Weights of a small contrastive audio-text model.
Training: adamw at rate 0.0013, 4400 steps, batches of 128.
Data: trained on melodies that start on their tonic, played by one synthesised instrument, 26041 training examples, 21.6 epochs.
Rows from block 3 of the audio encoder of a small contrastive audio-text model, named by matrix and row number. Rows with one number within an expert belong to one neuron, the router's apart. Each number is 200 + 20 x the weight over its row's rms, rounded and kept within 0 to 999. All counts start at 0.
Before each expert's rows are labels from the 100 clips, of 14976, where the router gives the expert most weight on average: "top examples" is what is common among them. Only what is clearly more common there than usual is listed. The data: melodies that start on their tonic, played by one synthesised instrument.
# router: router (encoder.blocks.3.mlp.router.weight, 8x256), inputs 104-155
# gate: expert gate (encoder.blocks.3.mlp.gate, 8x256x256), inputs 104-155
# up: expert up (encoder.blocks.3.mlp.up, 8x256x256), inputs 104-155
# down: expert down (encoder.blocks.3.mlp.down, 8x256x256, transposed), outputs 104-155

# expert 0
top examples: the note D#; the note C#; tonic: F#; tonic: D#
router.0,220,192,189,159,178,173,212,166,200,218,201,180,194,195,191,230,173,177,214,194,180,229,196,172,205,207,170,211,197,214,179,223,158,223,208,212,193,193,214,196,195,206,185,201,194,223,221,211,215,236,180,184
gate.0,189,189,201,181,204,216,209,203,153,179,185,233,197,186,216,229,216,188,214,165,227,211,212,168,226,194,195,209,197,183,236,182,185,201,217,213,211,193,222,193,186,213,191,210,177,200,169,227,170,194,241,176
up.0,165,208,225,194,220,219,199,205,206,195,209,161,192,165,184,175,228,232,161,202,187,169,216,206,179,226,221,202,187,213,201,177,187,184,199,183,194,195,190,178,207,208,207,209,212,220,249,203,184,220,189,209
down.0,192,229,190,206,206,220,175,196,186,197,189,214,182,214,171,176,185,198,174,189,231,184,235,189,175,224,203,227,219,171,165,176,240,189,211,180,226,219,186,192,181,199,193,187,210,192,201,200,200,175,194,201
gate.1,220,181,194,222,197,233,216,220,168,203,203,198,201,192,158,170,225,197,180,197,181,213,219,211,210,168,229,222,189,216,159,200,207,195,206,221,210,181,188,216,182,193,222,186,189,161,192,182,209,215,189,186
up.1,216,221,213,189,237,232,185,239,163,194,167,165,144,181,184,221,187,186,228,204,181,187,169,217,211,179,205,218,211,164,197,203,186,185,188,223,195,185,181,180,167,226,197,220,220,185,192,179,212,204,227,176
down.1,194,185,211,170,226,187,186,199,219,181,208,209,194,210,194,191,202,185,215,190,189,174,206,234,199,213,202,241,227,199,202,173,192,197,184,190,207,188,170,188,193,165,190,211,229,179,207,202,196,175,210,211
gate.2,200,182,201,193,185,184,172,236,207,194,186,189,197,194,147,194,216,198,200,182,172,202,190,206,208,246,217,180,221,190,199,196,199,219,195,194,195,202,208,206,197,201,197,152,184,196,189,193,196,220,223,220
up.2,167,219,203,215,201,185,196,213,207,200,184,229,202,186,157,199,190,206,172,193,197,198,223,200,190,234,186,205,205,194,192,212,170,187,195,209,212,194,202,207,172,178,176,182,264,230,198,210,183,181,210,203
down.2,183,208,214,212,202,191,196,189,187,167,206,185,181,208,192,175,204,192,197,191,205,162,175,192,232,196,203,186,248,226,191,205,175,185,174,196,185,188,226,207,170,215,181,200,204,177,188,158,175,196,227,203
gate.3,174,216,243,220,184,191,193,175,167,252,207,202,233,200,229,205,218,209,189,199,224,175,208,218,217,205,189,213,210,218,190,209,218,189,246,209,230,165,208,198,185,178,225,148,235,165,186,211,206,200,221,167
up.3,201,175,190,193,215,232,209,201,198,209,172,198,185,168,212,191,194,190,227,206,200,194,241,177,156,190,178,194,205,181,220,186,230,203,198,175,199,196,211,179,211,206,220,215,191,197,204,182,210,198,178,169
down.3,185,203,212,211,179,215,215,166,201,212,179,199,207,243,228,201,173,183,182,186,179,211,175,195,177,193,192,227,230,208,168,215,210,198,202,177,232,189,212,211,178,231,188,213,204,198,241,211,187,216,199,191
gate.4,224,202,183,216,211,194,201,237,209,199,205,199,229,199,212,207,193,197,192,206,203,209,204,181,208,188,218,227,178,191,247,193,183,162,172,189,168,203,203,173,193,179,191,219,202,195,247,222,192,201,209,200
up.4,211,194,162,183,192,208,201,207,201,241,200,197,195,213,221,165,169,205,196,179,204,169,170,192,224,197,171,176,185,180,211,189,186,191,173,208,179,156,231,170,179,190,196,197,202,194,218,219,194,193,193,173
down.4,141,203,189,219,246,213,195,186,205,237,211,174,185,163,217,166,195,213,241,219,195,144,237,203,173,198,188,181,217,212,217,188,230,212,227,221,186,188,181,199,238,232,202,203,197,218,197,180,204,219,187,220
gate.5,187,198,222,190,235,191,194,176,216,191,191,188,228,218,215,204,206,177,247,201,216,201,183,234,221,239,203,184,205,156,169,188,201,227,215,197,180,223,178,200,210,223,197,196,218,195,188,186,184,178,204,212
up.5,195,187,204,203,196,201,201,216,205,189,209,183,168,229,193,186,224,199,204,203,194,237,187,187,162,238,206,202,220,214,211,177,214,207,219,196,212,191,206,186,180,224,207,203,184,205,160,205,193,195,204,226
down.5,184,209,218,172,195,191,204,188,198,177,195,197,226,196,206,176,222,181,208,177,184,195,209,232,188,206,211,206,167,199,181,205,177,166,162,213,177,217,215,201,231,176,229,208,174,192,220,206,191,211,214,243
gate.6,181,228,223,169,187,206,186,198,198,188,175,221,222,204,222,210,203,181,227,214,209,191,229,174,209,183,199,262,211,203,180,193,226,204,189,231,203,207,205,184,206,212,192,186,197,221,174,195,227,215,239,207
up.6,178,200,209,207,208,176,180,203,170,210,200,217,213,201,193,191,188,201,213,198,152,198,168,220,216,196,186,209,170,197,196,208,231,167,238,214,173,204,208,242,197,223,190,236,215,205,215,197,191,194,194,220
down.6,200,198,202,198,198,227,205,192,245,175,193,229,192,212,186,219,209,227,207,189,197,224,224,230,199,221,200,193,212,195,160,191,185,218,197,232,187,218,207,177,223,193,207,206,208,205,182,194,191,213,213,196
gate.7,217,223,199,208,211,198,135,211,242,206,217,218,188,189,174,192,180,206,217,180,197,223,199,193,190,197,191,212,211,215,206,149,173,203,226,215,234,209,197,207,175,199,216,188,177,211,169,183,204,194,202,197
up.7,212,191,200,174,207,196,213,225,164,240,228,201,211,209,178,239,200,206,207,212,165,201,210,179,214,207,199,175,213,205,184,192,185,194,189,195,189,181,193,201,207,180,204,194,172,229,164,200,212,196,200,202
down.7,194,192,163,201,210,180,208,179,192,218,236,178,205,163,176,199,207,217,196,176,204,195,195,189,197,198,198,219,199,234,156,203,202,211,208,234,184,170,202,217,168,204,195,191,218,222,224,197,170,195,189,223
gate.8,209,219,207,196,172,191,162,164,218,205,197,218,214,219,233,190,205,229,220,223,178,203,221,185,189,229,213,212,220,188,183,190,153,212,197,212,199,220,239,201,201,190,197,180,204,198,191,183,180,252,186,173
up.8,197,200,210,200,189,212,162,177,204,186,182,188,212,182,200,174,192,220,227,240,205,181,219,218,140,166,191,160,215,214,192,209,206,162,197,198,238,205,223,196,184,197,177,202,183,213,165,198,192,216,183,177
down.8,201,172,211,201,158,171,215,200,230,254,185,211,179,194,194,205,201,182,202,216,214,197,222,168,170,231,213,194,225,208,166,167,214,201,215,199,242,184,225,216,228,182,215,218,171,231,207,203,231,205,195,224
gate.9,224,193,200,205,194,234,199,194,239,156,213,186,206,211,247,191,204,205,166,154,230,168,191,177,206,210,206,159,163,215,222,197,202,182,202,199,216,184,186,198,215,201,208,209,172,174,174,207,170,205,192,202
up.9,185,209,202,172,184,192,180,190,199,226,192,174,197,208,207,191,208,198,199,202,159,243,205,219,232,158,213,207,209,202,200,185,209,175,192,188,188,170,191,186,193,170,194,208,169,202,238,146,203,195,232,197
down.9,198,197,191,246,203,213,225,198,173,207,210,206,189,190,175,189,225,237,199,231,217,182,197,180,168,201,236,214,162,189,170,184,182,180,176,168,196,225,198,215,230,202,200,201,220,213,190,181,224,168,220,232

# expert 2
top examples: the note F; the note C; tonic: F
router.2,172,196,205,208,249,242,207,182,192,202,209,205,176,182,219,192,243,185,212,192,199,195,234,215,188,194,200,229,189,221,227,195,198,189,171,173,222,212,211,203,196,236,199,183,221,144,197,210,192,199,180,225
gate.0,195,224,187,228,197,214,222,185,228,168,198,209,179,214,225,203,200,177,196,162,186,226,183,196,220,203,185,214,196,184,184,167,227,195,215,197,220,179,226,235,142,177,168,241,214,184,207,181,204,164,198,221
up.0,227,188,216,202,217,211,193,201,243,205,203,215,212,193,192,199,185,194,203,180,203,245,170,209,185,177,171,138,218,189,184,197,176,182,220,201,211,169,177,227,209,171,181,220,227,208,184,195,186,213,199,231
down.0,185,187,191,203,225,182,175,246,213,171,186,217,210,217,190,184,249,190,205,199,176,161,212,184,189,191,201,185,171,189,212,180,176,203,198,202,188,187,222,233,196,176,191,210,192,178,157,179,187,180,194,196
gate.1,203,178,182,208,190,191,191,169,182,208,201,218,179,227,200,243,196,233,225,163,183,182,182,194,197,166,167,200,219,199,218,184,211,200,210,190,189,222,173,198,206,199,175,223,211,207,181,212,215,251,201,182
up.1,200,176,224,188,186,202,185,212,196,190,208,165,239,199,176,186,186,203,197,229,222,225,204,172,186,198,200,211,220,194,168,228,201,173,189,183,167,222,185,182,222,207,191,193,186,196,204,158,201,184,191,179
down.1,216,230,193,200,195,200,193,207,174,220,188,206,196,168,182,194,239,196,201,152,205,203,190,201,182,175,208,240,192,178,208,180,229,208,205,179,192,173,204,193,208,187,207,206,186,219,191,186,196,215,213,191
gate.2,175,240,199,152,223,182,214,201,185,178,219,213,173,204,226,209,234,201,205,211,187,212,182,204,218,179,206,187,215,189,186,194,216,194,213,185,194,206,212,223,175,229,191,245,225,208,202,208,221,200,189,196
up.2,228,231,165,205,190,164,207,198,196,207,239,188,201,212,180,153,205,250,180,213,212,188,215,197,190,195,249,218,204,210,247,212,208,178,199,176,202,235,209,237,228,225,229,207,187,217,203,172,219,230,207,147
down.2,203,178,223,218,178,210,202,202,204,180,150,185,217,192,208,167,192,186,190,169,231,204,194,164,181,193,197,214,183,225,180,188,164,187,184,173,169,176,203,198,178,209,212,225,183,183,183,184,220,176,200,158
gate.3,191,224,188,215,223,205,211,227,224,202,201,190,220,200,204,196,158,215,162,198,170,223,202,210,211,202,233,207,199,199,222,211,195,194,163,169,200,211,240,184,205,191,212,197,214,185,182,202,185,179,218,194
up.3,184,221,247,234,215,204,228,152,170,189,232,211,205,211,193,210,208,178,182,205,201,208,162,232,181,199,229,183,194,199,252,186,221,174,139,218,217,228,197,198,199,187,252,200,184,181,190,164,169,202,201,216
down.3,201,181,211,193,196,199,192,200,217,167,220,196,189,187,200,180,216,185,200,205,215,187,204,185,208,188,231,237,207,184,203,214,235,204,218,194,195,187,237,218,147,204,191,216,218,186,211,202,211,181,166,212
gate.4,193,213,206,182,193,221,207,205,233,205,215,191,269,217,202,224,183,173,185,226,231,233,169,231,226,197,215,207,186,199,220,197,194,203,181,194,186,163,175,196,194,237,205,210,181,194,171,185,166,215,218,200
up.4,204,181,165,195,186,201,187,216,219,235,202,197,189,206,175,193,204,214,154,211,207,185,205,171,188,218,198,256,170,201,213,179,194,191,189,240,192,195,206,213,224,225,245,193,174,170,185,182,201,142,198,195
down.4,210,193,206,227,184,194,191,205,180,185,235,194,209,212,197,225,177,176,182,224,208,209,224,213,193,213,175,179,201,213,205,239,204,207,158,214,196,229,165,205,170,233,190,168,192,222,212,200,212,172,208,197
gate.5,205,193,161,223,201,163,206,219,207,198,193,177,198,200,159,168,224,201,184,198,199,243,181,172,214,202,208,221,197,234,199,232,197,182,204,196,211,213,200,201,192,204,200,207,172,226,195,201,235,219,194,158
up.5,172,175,237,221,210,222,193,174,200,207,238,208,213,203,239,204,203,184,219,197,155,232,189,189,203,206,203,197,188,207,210,209,184,233,187,219,197,194,194,210,260,191,184,192,170,206,208,226,185,138,206,210
down.5,190,181,231,194,192,199,214,213,179,214,189,194,228,206,172,205,216,182,192,200,183,195,215,228,216,180,219,205,204,204,212,171,206,181,228,168,229,208,198,183,217,199,198,177,180,191,212,212,213,202,197,133
gate.6,188,201,177,210,206,195,193,169,168,201,202,217,156,215,202,214,206,209,220,207,198,223,208,223,199,192,188,185,178,218,170,199,207,180,182,191,195,206,200,183,199,209,232,223,208,166,176,200,202,171,189,175
up.6,182,195,194,187,231,194,214,185,220,190,220,212,214,225,187,182,161,207,176,182,192,193,180,212,208,185,207,192,174,229,202,209,193,210,200,205,220,214,230,196,205,174,200,210,162,194,165,178,194,173,205,193
down.6,160,189,195,216,214,215,215,198,189,211,197,198,189,188,216,226,172,194,173,209,174,188,226,172,191,188,224,182,191,196,175,202,223,196,206,233,218,194,184,185,210,192,179,214,229,145,219,233,222,218,192,227
gate.7,237,213,212,212,183,202,200,169,215,195,179,197,179,236,220,231,172,177,216,224,189,212,203,166,214,215,192,207,193,178,158,209,196,209,193,218,189,195,212,172,187,223,190,217,232,155,198,214,222,226,222,193
up.7,207,195,209,188,214,214,193,184,188,239,205,175,231,193,221,211,179,204,181,229,199,197,166,211,217,203,175,217,184,202,203,201,174,214,222,236,203,193,197,202,214,167,189,187,229,208,203,175,217,191,188,214
down.7,185,211,209,211,199,190,192,214,215,214,199,211,183,209,232,215,193,193,195,181,219,203,221,258,151,189,185,194,190,171,166,188,190,213,207,202,199,193,219,194,177,216,188,189,197,233,252,179,218,185,195,208
gate.8,224,152,183,184,180,242,184,187,190,179,237,204,208,204,207,222,198,194,191,189,171,189,247,211,215,231,206,214,204,192,198,207,204,207,213,176,195,242,205,216,210,191,202,191,220,219,206,214,200,190,174,177
up.8,196,227,191,180,182,183,221,207,207,202,200,193,193,209,189,169,220,217,201,240,217,203,173,181,214,194,188,233,197,168,198,178,225,200,213,223,242,201,213,228,200,187,212,193,195,211,228,215,167,210,220,195
down.8,195,195,221,174,189,206,181,224,203,245,198,188,218,216,175,168,191,194,187,170,194,205,196,197,208,196,196,190,223,180,197,196,196,183,190,219,223,207,200,195,200,224,228,211,207,166,151,214,208,194,181,182
gate.9,170,196,191,178,205,206,207,195,198,213,166,214,181,209,205,212,190,214,190,218,210,175,201,229,199,191,207,160,220,203,216,164,212,194,198,208,228,222,207,171,218,203,195,175,201,186,190,204,205,177,197,182
up.9,194,206,227,207,231,196,222,224,198,193,209,205,210,190,213,207,174,229,225,149,211,187,194,206,201,192,213,203,199,216,186,169,195,188,216,202,199,173,211,214,170,144,175,218,201,170,203,232,198,184,208,211
down.9,196,170,163,184,191,206,196,204,224,185,222,197,186,217,203,198,167,161,210,190,199,204,186,215,154,199,203,178,182,220,220,213,201,182,241,202,204,212,184,210,178,204,188,198,210,207,239,203,229,182,203,219

# expert 1
top examples: bass guitar-like
router.1,168,196,207,259,167,178,174,186,255,205,191,189,174,248,182,200,195,212,184,184,190,176,232,181,202,196,212,218,160,162,191,203,227,231,226,188,240,188,225,199,202,181,210,228,188,196,213,185,216,179,221,207
gate.0,228,193,226,178,228,204,191,229,188,199,202,215,196,210,200,221,206,208,194,185,232,185,209,220,188,197,197,162,182,189,231,202,198,208,222,211,189,193,215,209,219,199,177,186,193,177,193,238,214,227,183,186
up.0,221,199,199,190,224,178,175,194,200,199,211,223,203,190,226,191,235,177,231,188,199,194,190,222,195,175,182,197,185,213,218,194,230,165,184,205,191,187,220,185,214,211,209,183,212,216,203,206,172,187,213,230
down.0,240,210,198,196,190,226,157,175,205,196,180,189,200,211,223,182,204,203,189,206,200,164,221,154,162,162,180,187,203,175,216,224,217,196,193,189,183,210,211,233,201,201,197,165,201,193,207,233,238,200,193,191
gate.1,202,224,203,204,172,219,225,204,193,195,239,195,214,204,228,207,190,198,219,181,210,161,217,203,225,160,173,207,181,209,187,195,132,217,215,203,199,209,190,197,242,189,184,194,195,201,208,192,240,190,227,202
up.1,214,209,201,243,184,217,204,196,180,184,202,192,177,227,178,190,214,179,195,217,227,199,226,208,183,186,201,201,192,231,238,226,226,205,199,244,210,209,232,202,211,183,200,217,214,179,192,159,200,185,214,180
down.1,194,233,203,204,182,196,167,221,209,214,182,174,164,200,217,198,241,194,208,189,212,199,170,221,179,215,199,229,224,218,153,220,190,202,210,176,204,210,231,171,189,181,233,175,184,174,179,206,216,186,184,194
gate.2,229,177,220,196,183,204,211,218,203,228,214,205,197,210,219,172,185,195,209,202,196,193,205,200,193,244,213,222,182,194,209,166,194,165,193,204,146,190,200,182,173,210,191,223,224,217,189,220,203,191,181,177
up.2,198,174,238,203,237,221,170,226,205,229,219,176,163,217,216,212,194,204,172,198,185,209,175,191,188,196,206,202,199,216,200,224,209,188,171,158,249,235,212,198,203,183,209,215,198,192,212,204,213,179,184,190
down.2,191,192,188,212,216,239,164,191,185,207,185,224,185,190,184,200,201,205,204,168,232,202,180,209,166,194,176,192,187,223,203,249,205,204,202,181,184,202,187,196,183,202,178,206,207,194,185,196,200,209,231,184
gate.3,184,220,208,184,181,205,206,230,165,192,157,197,224,192,202,205,212,181,223,189,196,233,214,196,220,206,232,176,194,205,207,218,185,198,187,200,176,221,226,213,208,199,219,182,218,185,197,178,184,178,214,162
up.3,143,210,215,223,219,221,207,141,190,218,235,207,186,225,196,188,195,202,221,171,203,180,215,224,169,207,158,200,195,215,182,189,229,247,207,209,226,209,216,221,224,196,194,226,210,193,200,159,218,186,194,191
down.3,202,192,231,187,199,177,197,224,197,201,208,217,199,173,150,216,207,186,196,197,220,203,212,191,191,187,218,205,176,191,218,208,198,194,226,185,193,204,217,177,187,220,217,171,185,235,215,197,144,218,199,188
gate.4,189,236,204,211,187,197,215,231,217,183,217,195,198,169,176,189,181,200,214,194,176,176,230,174,216,201,121,167,182,175,202,226,211,214,203,238,192,205,229,223,165,198,199,202,219,248,209,189,233,224,173,219
up.4,181,224,204,222,197,181,176,202,217,237,204,188,196,198,164,204,226,183,207,180,202,215,207,220,210,201,179,224,226,195,222,218,177,242,189,235,218,204,210,210,176,183,207,203,199,213,202,243,178,180,233,190
down.4,186,178,199,197,184,166,229,216,209,176,168,185,182,197,199,231,195,195,191,209,196,218,232,216,190,177,184,191,175,210,178,214,171,166,199,198,226,246,185,179,216,201,223,190,213,226,205,178,221,189,200,222
gate.5,185,212,198,206,176,211,164,186,233,188,206,177,191,202,194,249,220,199,149,204,213,143,209,194,195,210,200,210,206,211,189,207,186,239,205,203,175,136,204,214,188,177,214,209,201,218,220,175,204,202,162,211
up.5,187,219,219,192,211,201,200,205,170,187,218,202,210,199,229,219,187,228,223,207,210,191,205,185,231,216,204,190,184,195,221,176,175,152,199,212,182,235,217,169,234,163,208,182,226,192,219,215,202,209,245,187
down.5,202,224,197,174,201,225,205,203,167,202,209,202,201,189,205,211,172,187,218,166,203,212,196,233,181,216,208,168,200,221,184,192,217,172,183,197,171,220,199,195,186,182,209,167,190,175,196,155,186,206,197,181
gate.6,253,220,198,183,185,219,187,171,211,200,196,195,191,230,181,215,199,208,227,216,186,192,237,210,225,221,204,190,215,195,212,215,227,193,196,194,179,203,199,217,210,198,205,189,220,220,226,207,211,219,171,226
up.6,198,198,196,193,205,164,178,200,202,192,177,182,194,208,221,212,239,148,195,187,209,180,198,157,192,170,186,179,187,195,212,206,208,237,215,183,201,200,162,246,208,218,130,183,202,245,197,215,224,205,187,202
down.6,219,215,206,185,180,202,192,219,175,210,213,218,213,178,225,207,189,171,212,216,170,225,190,204,231,210,189,219,213,154,222,223,201,204,193,201,172,208,211,186,197,197,188,157,178,213,170,185,191,149,174,209
gate.7,178,205,191,191,220,194,208,245,189,149,193,224,217,224,230,195,217,178,209,200,244,223,197,231,155,204,201,209,199,225,221,213,170,184,204,213,175,189,192,234,193,192,220,204,226,195,229,170,178,183,200,209
up.7,191,186,229,196,207,190,150,189,235,212,182,181,241,248,168,231,190,192,191,192,198,198,171,207,173,225,213,216,211,222,207,166,223,223,148,222,203,186,240,199,217,225,231,209,178,198,181,198,168,210,199,194
down.7,255,216,187,198,188,200,193,234,155,219,196,209,217,170,177,206,202,193,230,179,181,217,226,220,207,206,217,200,208,207,192,200,210,221,212,223,211,208,195,227,172,200,197,205,185,198,219,156,157,191,202,217
gate.8,213,194,186,188,238,230,212,196,215,214,205,224,192,182,163,201,185,198,215,176,206,216,202,199,209,200,233,185,240,184,158,193,203,167,242,182,218,194,177,184,195,229,187,166,213,178,174,177,228,192,203,176
up.8,222,205,183,188,206,207,193,190,200,195,198,225,191,171,196,201,209,216,203,195,184,200,195,192,194,225,188,201,172,204,174,192,202,205,181,219,212,234,204,220,221,208,187,168,184,183,223,232,205,200,209,171
down.8,230,161,173,201,181,204,172,230,191,177,221,187,201,210,240,211,196,208,197,174,197,190,186,178,207,235,190,212,194,202,192,180,196,154,205,153,203,202,187,193,194,200,209,195,207,219,190,197,198,212,179,203
gate.9,200,192,208,194,191,189,178,216,208,225,180,186,231,172,203,182,163,206,187,237,227,176,184,207,237,215,203,234,199,215,186,166,213,236,192,202,198,231,238,225,204,194,217,208,208,197,214,178,195,194,187,223
up.9,205,216,180,175,212,228,238,208,208,201,201,174,215,208,190,187,214,177,207,184,200,228,175,188,201,198,198,192,171,207,207,212,186,185,233,193,193,177,205,209,224,217,231,175,187,193,192,196,189,241,219,175
down.9,195,191,173,182,196,196,213,209,199,167,211,199,212,217,199,198,225,195,192,208,204,221,225,214,171,215,167,187,225,204,231,242,235,191,201,237,219,228,187,140,192,202,194,195,200,207,166,200,216,237,206,193

# expert 6
top examples: the note B; tonic: B
router.6,179,214,189,208,168,182,235,161,188,248,196,169,179,195,177,218,166,175,209,192,197,230,193,197,239,210,195,184,203,188,164,188,169,178,244,199,223,192,151,221,161,164,172,224,190,233,219,211,197,214,210,203
gate.0,193,216,176,222,229,214,242,187,233,192,204,183,203,173,214,199,222,202,206,208,232,193,214,184,192,225,191,211,191,188,147,202,200,201,209,205,244,178,221,240,202,191,224,198,215,210,209,219,208,200,184,186
up.0,195,181,221,215,179,241,206,199,190,214,211,218,212,178,207,192,230,210,195,202,231,204,190,208,167,202,246,221,154,178,179,232,169,203,215,185,145,223,239,197,195,157,195,192,181,196,224,177,189,167,170,196
down.0,177,187,185,195,202,196,182,181,199,205,175,207,202,178,201,175,191,184,211,161,230,211,171,216,196,188,189,222,174,183,189,184,209,193,193,204,216,223,226,180,214,177,176,223,211,197,188,213,191,197,210,220
gate.1,210,222,190,191,192,196,192,226,220,199,180,189,207,183,183,196,188,186,197,187,192,197,204,165,211,197,218,202,194,243,162,195,211,192,206,210,173,192,194,186,217,184,220,179,200,230,253,211,198,253,199,231
up.1,219,222,195,171,183,199,210,198,212,207,190,183,206,207,232,201,193,172,245,207,207,213,235,212,191,186,231,190,191,195,173,157,215,216,160,192,212,205,236,205,196,197,229,211,187,245,199,196,214,212,168,220
down.1,190,196,199,209,217,189,204,182,200,178,192,203,176,217,232,194,175,202,194,204,179,221,178,173,218,194,173,167,208,192,182,174,179,196,176,243,194,198,178,205,187,177,184,235,189,238,202,166,184,201,166,178
gate.2,212,186,184,184,227,217,190,193,188,228,205,213,221,202,192,230,191,205,229,200,210,201,154,204,185,190,217,163,199,208,208,214,206,177,209,207,230,158,193,203,179,236,196,199,212,215,209,213,194,233,177,225
up.2,206,189,147,203,170,146,193,186,204,238,193,207,222,197,231,203,224,216,233,194,188,219,156,194,201,204,198,185,190,206,144,217,218,262,188,162,193,192,213,199,227,226,205,178,214,214,183,190,193,205,218,209
down.2,217,192,184,219,212,178,206,193,225,188,189,238,207,220,232,210,167,228,210,187,219,225,195,197,192,196,170,196,211,226,198,183,233,190,236,205,209,214,197,171,179,214,203,201,221,194,173,221,196,203,215,239
gate.3,224,177,221,216,160,189,200,209,215,196,206,196,188,188,223,215,183,187,222,190,219,199,211,170,199,186,224,196,193,181,204,202,205,191,207,205,152,207,221,200,151,205,206,188,203,187,219,223,193,212,158,206
up.3,176,211,210,203,222,196,219,190,205,180,242,172,146,185,223,188,181,216,209,219,202,178,189,178,214,201,203,205,160,208,199,205,184,199,201,207,193,207,195,198,224,196,169,200,193,245,187,200,181,223,165,176
down.3,228,203,182,181,175,168,218,211,227,188,187,215,188,207,214,198,175,189,196,192,196,159,187,212,230,183,228,186,199,192,199,223,191,209,226,192,166,174,192,183,175,213,242,172,209,193,189,195,206,197,188,196
gate.4,211,228,212,190,188,193,194,191,146,185,178,202,172,191,206,231,172,215,186,208,205,217,192,197,175,175,195,176,187,147,175,207,220,204,211,213,198,210,183,178,185,198,155,196,207,193,220,160,177,198,225,191
up.4,229,207,175,193,228,200,182,220,212,202,201,191,191,178,182,190,217,188,182,214,215,174,213,220,162,209,183,180,202,181,182,214,205,222,215,174,179,194,208,205,190,218,220,184,173,219,184,181,194,179,207,192
down.4,170,229,201,222,181,214,188,193,189,212,195,158,211,198,160,192,204,209,188,170,182,201,174,170,187,202,204,202,218,230,230,201,216,196,197,164,187,171,213,196,194,196,224,195,197,204,171,213,195,207,193,200
gate.5,211,207,162,263,208,224,195,202,200,218,150,199,223,164,199,193,223,183,221,178,198,215,190,205,212,205,209,193,179,203,167,183,216,191,194,210,208,197,216,149,240,198,182,187,173,209,195,208,185,227,213,187
up.5,190,232,216,190,210,186,171,191,216,182,203,177,191,216,172,219,231,171,209,225,208,209,173,192,188,194,207,168,203,177,193,158,167,175,174,220,215,225,173,183,203,185,218,194,179,203,139,172,184,212,197,166
down.5,201,209,191,212,193,173,167,180,249,211,194,202,172,182,164,201,246,189,221,185,240,192,189,208,165,184,210,222,200,215,224,181,206,208,218,185,202,185,195,180,220,219,193,192,206,157,184,199,226,186,215,197
gate.6,205,221,213,204,241,183,180,193,190,188,202,192,209,222,185,207,169,193,201,220,204,221,194,221,199,179,193,214,172,170,217,196,231,201,205,210,219,185,223,206,204,184,177,181,189,204,185,231,210,184,220,160
up.6,185,184,211,166,222,195,196,219,212,233,192,197,200,210,201,208,212,230,220,192,203,186,203,189,175,228,215,208,204,209,210,231,173,214,242,198,204,215,225,208,211,206,201,207,182,201,177,196,205,225,202,181
down.6,176,203,189,239,197,199,202,238,175,201,208,187,202,197,181,195,193,195,216,208,206,212,213,215,184,180,208,187,200,179,191,165,200,194,187,185,204,184,209,183,224,186,245,193,215,217,208,161,201,185,194,166
gate.7,201,176,186,200,160,223,201,226,168,217,182,183,202,200,197,193,215,176,189,211,174,217,168,179,191,212,219,223,191,214,190,257,181,200,216,200,166,212,208,188,215,171,167,232,186,176,174,179,205,207,211,207
up.7,219,217,195,186,188,212,176,206,224,196,184,191,195,192,221,183,216,210,235,200,216,201,191,206,202,191,224,189,231,230,189,169,210,206,150,178,191,186,208,191,224,199,200,216,161,189,207,186,222,226,254,189
down.7,215,209,206,192,228,199,201,212,224,210,208,215,190,225,193,213,194,171,201,205,205,216,202,192,200,188,212,191,209,159,167,176,174,213,177,220,186,234,211,229,194,187,165,224,191,223,193,192,202,203,199,210
gate.8,188,183,182,186,220,198,196,171,204,201,188,200,164,184,213,223,182,225,202,212,185,214,200,174,179,176,204,179,191,203,231,200,189,167,186,218,210,226,234,193,190,190,202,212,189,190,174,211,203,184,205,213
up.8,199,224,201,222,116,158,179,160,208,189,206,220,214,183,186,244,229,205,199,194,189,214,179,178,198,211,241,197,188,162,222,184,192,202,210,168,216,179,208,229,193,207,231,219,210,217,205,220,204,194,201,204
down.8,233,227,176,188,172,188,221,262,173,188,160,203,208,201,191,202,210,210,209,233,202,170,181,205,190,230,190,233,240,225,199,196,201,198,223,202,199,208,169,206,175,199,236,226,192,185,212,188,228,196,191,202
gate.9,197,221,207,179,207,217,225,186,181,220,202,195,196,180,186,198,177,175,225,209,208,205,170,218,185,221,199,231,209,161,182,198,200,160,199,209,193,198,185,184,182,191,192,156,162,230,211,204,209,196,216,145
up.9,180,197,184,189,190,207,220,177,216,222,206,206,219,203,197,225,198,216,194,222,194,177,193,222,223,203,234,229,200,218,190,170,219,229,197,190,222,216,233,186,178,213,168,200,213,190,228,209,214,172,212,220
down.9,200,196,195,176,189,209,185,179,163,216,191,196,201,190,223,202,234,221,201,189,240,163,218,182,214,230,177,174,194,216,212,205,243,185,174,190,200,213,236,155,206,211,192,213,226,179,197,207,225,198,189,165